Weights of a small image flow-matching model.
Model: 32-pixel images, arch unet, norm groupnorm, activation silu, widths [64, 128, 128, 128].
Rows from block 2 of a small image flow-matching model, named by matrix and row number. Rows with one number belong to one channel. Each number is 500 + 40 x the weight over its row's rms, rounded and kept within 0 to 999. All counts start at 0. Numbers have three digits each.
After each channel's rows are labels from the 100 images, of 14848 (inputs lightly noised), where the channel reaches its highest value: "place" is the part of the image that holds the peak; "lies over" is the class under the peak. Only what is clearly more common there than usual is listed. The data: rosettes with rotational symmetry.
# convs0: first 3x3 conv (model.enc.1.0.convs.0.weight, 128x128x3x3, each kernel summed), inputs 0-127
# convs1: second 3x3 conv (model.enc.1.0.convs.1.weight, 128x128x3x3, transposed, each kernel summed), outputs 0-127

convs0.108:498544448450436454493485489478424468474428551416537514545469471421488457473515485487452490508530558507538494509493501511512498465497525525560459498490535454504546484574568501554556478515440534503509569500480520452503462476452503484517469492512447509478544535485546530476600538564538466459506542615519532503531511451570524532561484502533551514525526578557471533532511500559566565438533
convs1.108:520519524547583476465466518521496487485493467566489541489526538587492516496414511508475488572500526417477525443543493512518509545487458533475468500525441501452474429460507475508459514499621471556514498537508505527470514521558532477490474529521514500573514621529447495475506517512470584526428468464466485472464475513471442440503527532480480487492476408482439470434470453412462434479483
place: bottom left; bottom centre
lies over: backdrop

convs0.72:526493491538503516390444516487486489426454465481473583545487461527478547509489507461532513501556479510494508488423489491480494562474532440443631459485482509441473465498425442494425538417474525496478511508484471488496601474438484484493457505465498482519475474499505500493376459522465509483502472470500429448410554511451480497514451513468486473514477418458507533444491476505442501512503
convs1.72:495502522519510503533503505604582476483563515527431472590529515545476487425449468554469511484433465497529487526453481454517483486498451491492431481480490533584625567472434560497521525487562481474452476496498545458481536511494528513512489476490479474439536506480476509488444534487497438570564550546546500523570473479530483456498407527563523511517477439491488447554438542529514464519509
place: centre
lies over: rosette

convs0.25:550552542537537513523559576474582583384538560538522458468491483529531508480481515492507582501432492461528572512451492464536507433522516431539508527529557508477470481528510507573459515492462467535497511502528466540544476500496529511509518564509503544489452472535533535467527531435503418496449533502495495469430529590467493506518485424547454468483514422495485505489401469484453450538473
convs1.25:513453491465471493512453436478400489463445478432526544522502600566515554510513513533513415546485525498489448487447469521502515605509470527498460421456508450537487516439465479523456477480448467493433546535472541493414505481486566530522495510528524482543540561483509551474525558552439599499482538492491429436477484425485488501485465541451480478520444510478457507465517508436511507524520
place: centre
lies over: rosette

convs0.33:452518509518490556484531523470522541487472463540548561568385530391560544519538527421524516520502480500509405531484491473521525546592503506472440422498436584483486476473487494466466514474471511467483490480507485525472500422501450379458531497482448478470488471482461449490462453480481483542427399444475477471498469528465440489494481462470512491474489504450527483483482498508547497442496
convs1.33:480482534508517559512521466651554415508578540541481503457333466575470454509519458578551480516517516521509448450540531508547446542530493524542511490515487476483498527477528484510488529520524487494423499427543454423472497493521483497481454404476516495486520451452489499463493464458501504483533541494556520538552485508513483476522549519517493452466520514450484532497537503510556482562472
place: centre
lies over: rosette

convs0.35:469470502536487420506519499516499505515543549559498509418510508504471480541494472467440452494444427436525471447469484470488450453507465500430424440511484477552523498438509468489503465488475471477484420531488503468505490510481525464422430452463466486422421502497471424511502494496456468525469460488451517562414463485474456588479450431426497530456482563519462488438443485465460457452463
convs1.35:487486489504547515526493490507447469441488447511521487520524543517505505455420552504454535523437483518497506593535519582530475376543541532470475532539493537435497515543535541469528514556524466455500487473446467518543543475492516477519458409570480467465504512480556508550510508477494510535463531604575455506569467523507517419507588527553503477501507442473491533469481446479472554487593
place: top right
lies over: backdrop

convs0.114:563527521478518530461454540558531505389477495499543496482562520451579538489463554530534500547512483486506517567497509501485539460478507458461502430477478462475480447487434411458462476434526458528500479517466498479488485434527508584452516510588523483538527518458526501517522521578544519540544513459484437429428493564456468447483501459510572599506512499529509484516426471482471520558545
convs1.114:464485467460486485543444519561423466442498494437420477512481504469451522525525403485499506487534550513514460493546599449445503421502469468554526520466588458514471527426467583504449468518510517503473448503493519513514475523489518528550568562495544563517608506496504540541553542559514506527499538502475475447438555532562544516490484496535551540540524494484479467525482413533506510535478
place: top left
lies over: backdrop

convs0.38:477499461518499473450513481506498497498505473545413548463504471487487499502519478427411471485543518433464466456342471475406460473442494399476609565492519474496535444473499526479500455488431495518489525517490457501496430502495441467508448510487485526442465469459501453540403515483494464517519454500419467515528516466474421537485489515486497514463514434512498522427503480509470488486478
convs1.38:500477471453554565530526542495543518475445559491494386477499501531500445491422492484526447506488470437534493516505530504534482549505517495609404517535495475515510496500483423554465555459576516494581509528513472509456537538522499503556483483540487503483476402486466509544528526529518546474504509413530516500493472531480515480535457385556483510581567468483483413464499458547494492524467
place: bottom right; middle right
lies over: backdrop

convs0.17:535427484469483420474510476398469462505480496468553572543421603585508469566480535477486517482584514544484490493521525490504503537518530519500518490389421458455431425539518495477422494517472450538483517476507535488440534477489546457529453468503486468505540539512511500508514477432499513471530467529492524473481530505453529552514493538426425436473489546502524551517527525519474495413519
convs1.17:482451479478534487502553528464542516457502542494467376523552518417542401431507464471424516491472452521498529473471493500460588483518524483490497457550591456541564501465425457496507559430533506459495529528541481480523536501501507523547500485470450496460532539516499523479524502477524431496396504450500458534552522568512486490493438430546536459514517454457506461536476555509547545454482
place: bottom right; middle right
lies over: backdrop

convs0.118:553463436456451437477483509467488501531489480473446467479561486481530462429457446524467466510382540528482479468484527480517369487501440539498533486526481499467498470542523513450529496540516532512539474434510500507488457478492445544574489469484497502488491372457436516529485408515531463420488513527487517492477493524511496506508471492528519476503466440359472495485456488512480411493519
convs1.118:485507527462462521508557448456512523489536512478590543545516518474449522574552502454561512511576479448498523478479469502452501526426483446514491552450456476528476517508468506528495409487440483490470556577462440571478501500462452545491509464525490476457444561492438549485512528444518490484458468397501565485508490538462491514498477495425467589477544573460499537503616538520510513519510
place: top right
lies over: backdrop

convs0.91:513556566498576580514504551479558523503550542505523498501513520493573539520485566468488521535497554528539493556513561525526501525583521500527498501492554522516522508511521504546516543502544476555524538510611517506531573503573519516487520562623516558532541565495506513528512547604517530548573538508517546477507509504495488505501544512483532593576543528468550546522523533511574500508545
convs1.91:511449478514481531491478488506479434498518481422497565496498498472433523543512427480480483527529563492521540470531539493440453581473518549535531561469447504527516503541507559494529374472496513464432543474476520523512528474487462507502468435477485483495492450489488511507536498430509499502501477522478580480468522555483507604538497510436411535504512532485420601459611517444496426502506
place: top left; bottom left
lies over: backdrop

convs0.110:550492553558532563495451522494541497495534466533503541482520473496498481467523499449508491508451465511519520496492469525563495533515546518454435443525484502491519510571482514520471611446506510476549482491591508481498620494517435496533494490554524495538600566475598540553546501559517579478474504528541448485508490456576487467483521530525554470519540520523511524538476494472626515515568
convs1.110:517487463517459513534507442563416459511615523445508577490486483509485514477403506489477523550507508449524542487504582447497484516458483516542607499475569464485513510482453480486521453529488512454411522529444529503556546482462577530534511425476465452521502500491431546548566563528549488469514495452502476466508595528495474439499435475458487505525554521498544487530534457458480485516489
place: top right; bottom right
lies over: backdrop

convs0.56:513466480498469506528512513486475440662521530508463527532485510535496520571573505550541543509549594478408507467535512495480481486464506496564554548518516503485541526510490552491516494504529525541447529518431499563459476580511487520509482462498558405541513467511552537481477502485483492463523505539530435514578493534565528468544581514529514572511554502530541472544566521499493561556537
convs1.56:510463463573468484450461445482516485426424524550502488550493575525428493494460497508513488453522500450553550499477461493492551505499425549559536474474500556487481535470410499454495365522541483390487487473507507494554473485496551501457466442499470489503541514541486540470498428554506486496510462488486432510606462474467481479526495456491477547480489507469535556587448477521498528485560
place: bottom left; top left
lies over: backdrop

convs0.70:496475502578465472475494506521514388470493455509379465446523453480443518402533443546465462484449526508518491427509498450502497450443514487510527477511367512456442522477504513510527442518459475521479342485493504513525513486492460511507473483482513463511528574455533538483566501507491459474499488444411556453472499479492475498472484495522494471536438545484504524479540464460502497495488
convs1.70:465524441449513513468493540464531559469503534460545476606523552496548482462502465467475522506502481476509507485458557516465508476470480520505478477559580441531530486501413452543471553436543504493569530538545499521481521473523450504490570486453493506492568521509540541501511464468502491560416478456512457541545498508534448467555436424568497520545596441512493435559433414521493517506447
place: centre
lies over: rosette

convs0.47:588582482487468520476485568536519516415466500487483517496541523502513486467488491542497483493468461487468551515491495494516535524540508454491488461491482491507485518500510497461551514515518499515546515515523518547455523521515536547564487506545455404525513541331538565515523547529512526619599427547503534440490489525517500541516510491526518481474493461619481460464450457457490474561444
convs1.47:510519449508479512508479558540455469487490509432512451532500502505566553564541516431491482553537515500475497537506463492530524481501574514491466541547650486523511471486537514463574446543485383516499597519494580492525453455471522522489527450553520421481537480433536545517512490524535509455550506565482433424510470445524503481503515528529546511551491539516435449524505488511525534510551
place: top left
lies over: backdrop

convs0.43:482496534535473486517559494575490501462533527574548486506568550493519550530462518465544466580531528550589512506551531572553591555498557518549527556520472474504487527522498498502493505521514437533547544560488543514582494517539556498494543527526477580566540539517497516526499554491552556588458526474486470553484486413493490474460506462463547407501521487562479514526458503506478514576477
convs1.43:473545463498553493508463442488496512437550458484525529522471461484478410446468443477487556478470526472440504447528488515471406537536472551481462499413554557516505483521531511528610490544427456572484538498474535447526555476495475491508504475459502511568496427450525484516485474477519401385502550554556491522472515512529534532577586519517505465500483502499479524481451459494537482491485
place: centre
lies over: rosette

convs0.100:509431495585518453495482477512497552513500499418501523468511490520537500524486542454513457566493465545526386449576532490521563474435559473473469501515476483532519528510477444467545463532457430486439503500518485537489416464451485526489415405597522529496567493505569518512469561479504532437524558547491491525500537528542540479540571526504505465521526467519506507544452529455441520561516
convs1.100:489518549538539521507576543521494492477518482540495507490497465525432436519495470495500480454499558448454523523510545528521535616521565469530523484525569515505525536504523526639511557539521511552511541527566495434527564560547535514509553525511470476497522564540427486452541521475557525537423388532497483504494471500502458446519473454448434487495506462485467463479475454500550450454463
place: centre
lies over: rosette

convs0.68:506464569519565496497503497522562585447554545533515495553500521522484544439555567541432509544559521566531511522548463526527530502489565505484496456556484492529594523576453534523499512503487386492507529572524581470542519524521472516496561545494499529435516503481437527434514524502525499454482544524510480424511479507513543572536441515558523501535520501485530506565490512538471499481603
convs1.68:496479556458548499482535482520417507551435453455542526439535435474483441476549490445493472447491434514463503489463523418423528489553422457470502511466522499491489503537385476458496449441471568540560460510550487439478507500473536498514465430554513507534500484517513502519502506510492509491542466528507481537546522458417540424462527468409465476480477473505515437433479447504460484448438
place: centre
lies over: rosette

convs0.51:506457407511506541506504513494508444557499492521499541534526496477491493530529489531469530467506504366443536470495481447444454473481482484453434508502513550466485493513506505504486461493491555486483434457481423457462522489467502430456402435434509518400441419531528413424435415470389396485463476483509486546513496496500522511522483508517498495494463497483529485493506506495498511498540
convs1.51:506456466444411514500457508417412439421449485425527519560479528509508535470462443476515499497463493469505506531481505512488493452443495508524527541509471486497515503538501525460506461506491533471437531482474501493554460482509470476476483412554507490514532458474526513473496508494525533523533524583499570533570538574577500580565603533516500529499550521523442598493571556558528538547525
place: bottom right
lies over: backdrop

convs0.65:503512469479505475424492509456470465362459471444523455481471495481526506482442531471476550513511457429470500458413470461468485463468472467393417514532532513480514510549525521522518516524508481435457455443470430463480461402454448446428471448564499483458517509488528521474468498506527460452506538520554527515554531492534553514574553552546521493522547495534518522558501504534503554509541
convs1.65:507533520503499514524500529534485549562434521541534510477570487516492481509518501516518427514531537479482502523544522489505498585515546480539474515506544426462496461497453503543484498537508439572540547589509608539509528541529552564558550558508496459561536576541471524591537559504491504543478426470454448489450432518467444474414465418431509478489481506490476436456474473468503484492501
place: centre
lies over: rosette

convs0.95:554563482510511554524461555507552607416469504543499474507525499563501475502471509445578493502491526548513439461524480563537497509477474522537469422492407497434478487426480451506481521510490495540536513506531523531524587560450525483572502518452510526446511545512480538500440486475538514470492481492492460464440439502425456501483565443471463435474538441543482488419505435435524476531507
convs1.95:486494488471427491430509557505499558398510482436486537489498472519486479507465464489498507458486497459461446435442540457473470481439494473500509517512576482485473528538517526518459461543476483514462492556458492475448428408529579590479481475484511515510441530429544493443449563442500498505475488601494513549516539414546552554520554493451496498510516502523492470598480504495473444552453
place: centre
lies over: rosette

convs0.37:491522479487390487520546490560483526529512523501418491517515510441449464502537394528508453481512490489489440391443460484493441480471482462526509502495401555533576557496449496427502495492476506499477512523483463540472459525441508454486505461488470486404489526476454449446511508395501496528445490444526548568546481513499475567557499522473471501499454554510502506491472488524448418465461
convs1.37:480496486509565471467579465429451482497541446523540470446464512436470540541468661470523529495459561501492531533488542506499490477501520475440489537478524504417387457494523471539418412510447472478529527510501506483525488503551449484494498501460495474505546480480561511493488492598496537480463525470479488466498500549504500477412587511460464511497564468490520462515491532417521502540481
place: bottom left
lies over: backdrop

convs0.86:452427444423461476411475539438514451438474431419557530479451601486480601528489503484444502482393520468518487526542451457550465523511453512538453504525430507515525519524561516482549536504525520498548486461529471484518520486474500499574440478429472478463498547458507508513505425518504510506522457504489580449497493464528546457535448475516568468517474499499490548450479458500498468504458
convs1.86:476523510537505513537450571496543481461490482511471470533534450473475488462502483504409469553441490510499508483489596510452487483443554497459498519481581461484525555510413495547466475557528474528498449607444519464498477527522502499530549495498474499482484593505481487439533546501484451482425477555479473514596506548551444515451536483460458479425476411495490442600555513486498472485476
place: middle left
lies over: rosette

convs0.2:505568443522513483444515527588494570525454520498554550524475565519492514536454547514567527524564479568540503461545572462475519504527486496513528465536499492498467553545535548537538425537532478489558533530490558515525437484437607525514528565530521498529574561513560517483571524491522504500477553553521513497466562463525560564499523501511411483512572468500462523555444464518525514516468
convs1.2:533461574464529498498462450405545479568500486554494435526501422465530468516470482499465430548510533474527486526511461531471497566541543511539479597442482539543466464427526474548474544506504524496488465485564446470478546526530504500549490488450512499505423516521463510485545522540438499468425522428518521472480469537524416416484485503481526459489414523477493449425534547472524538507580
place: centre
lies over: rosette

convs0.21:499483465500442475466533509520496482474479435503403555424453521501428552508508507580532557455492504490494495500482565476527538421468489470513476479507436499375443476407430468464466450382505435513509479508535424542471492430494460482520470455528501507448520524474564521491548513499502485506470491481525520477524508503541508453499489458471406453515461562493476510469470452555523453477496
convs1.21:512497524530512535588465550514478521475537456474468453489524489499555435522497504455479483515444466514514479509530531499548546431548552478490509538496571506455459529587519490503541523577489498457495458494477495494501534577442510526509523522517503487526530518517446497525504522495496425535397511532528417470530495515425534411424574523552500458439531376518567438494489547445523535495539
place: bottom left; middle left
lies over: rosette

convs0.14:546564508517541557499534558502525527438477518534497439504500516551499484499436500501497532517482476550546566509554598515529582587532542575521470460548518492537522533528541519554505520546537460572522524543505577466515518494573606562556523515521550484556546489552558535457563564516529549561498538491494562496457486504468451470457460470491504475494540540543511541527526492515496553546506
convs1.14:508523429512477495421479522553448472472503469467477514539521485486519602522496497520503518528529513487470482578542582454474519485519534533470510518541499428512570532472498578479465415443474495457512578523550551513569491542551495495569552586566534468529524532558548515565540533513538555532503457550472495453478530543523511533419490468448454545535527485463453541515500487476433515505439
place: top left
lies over: backdrop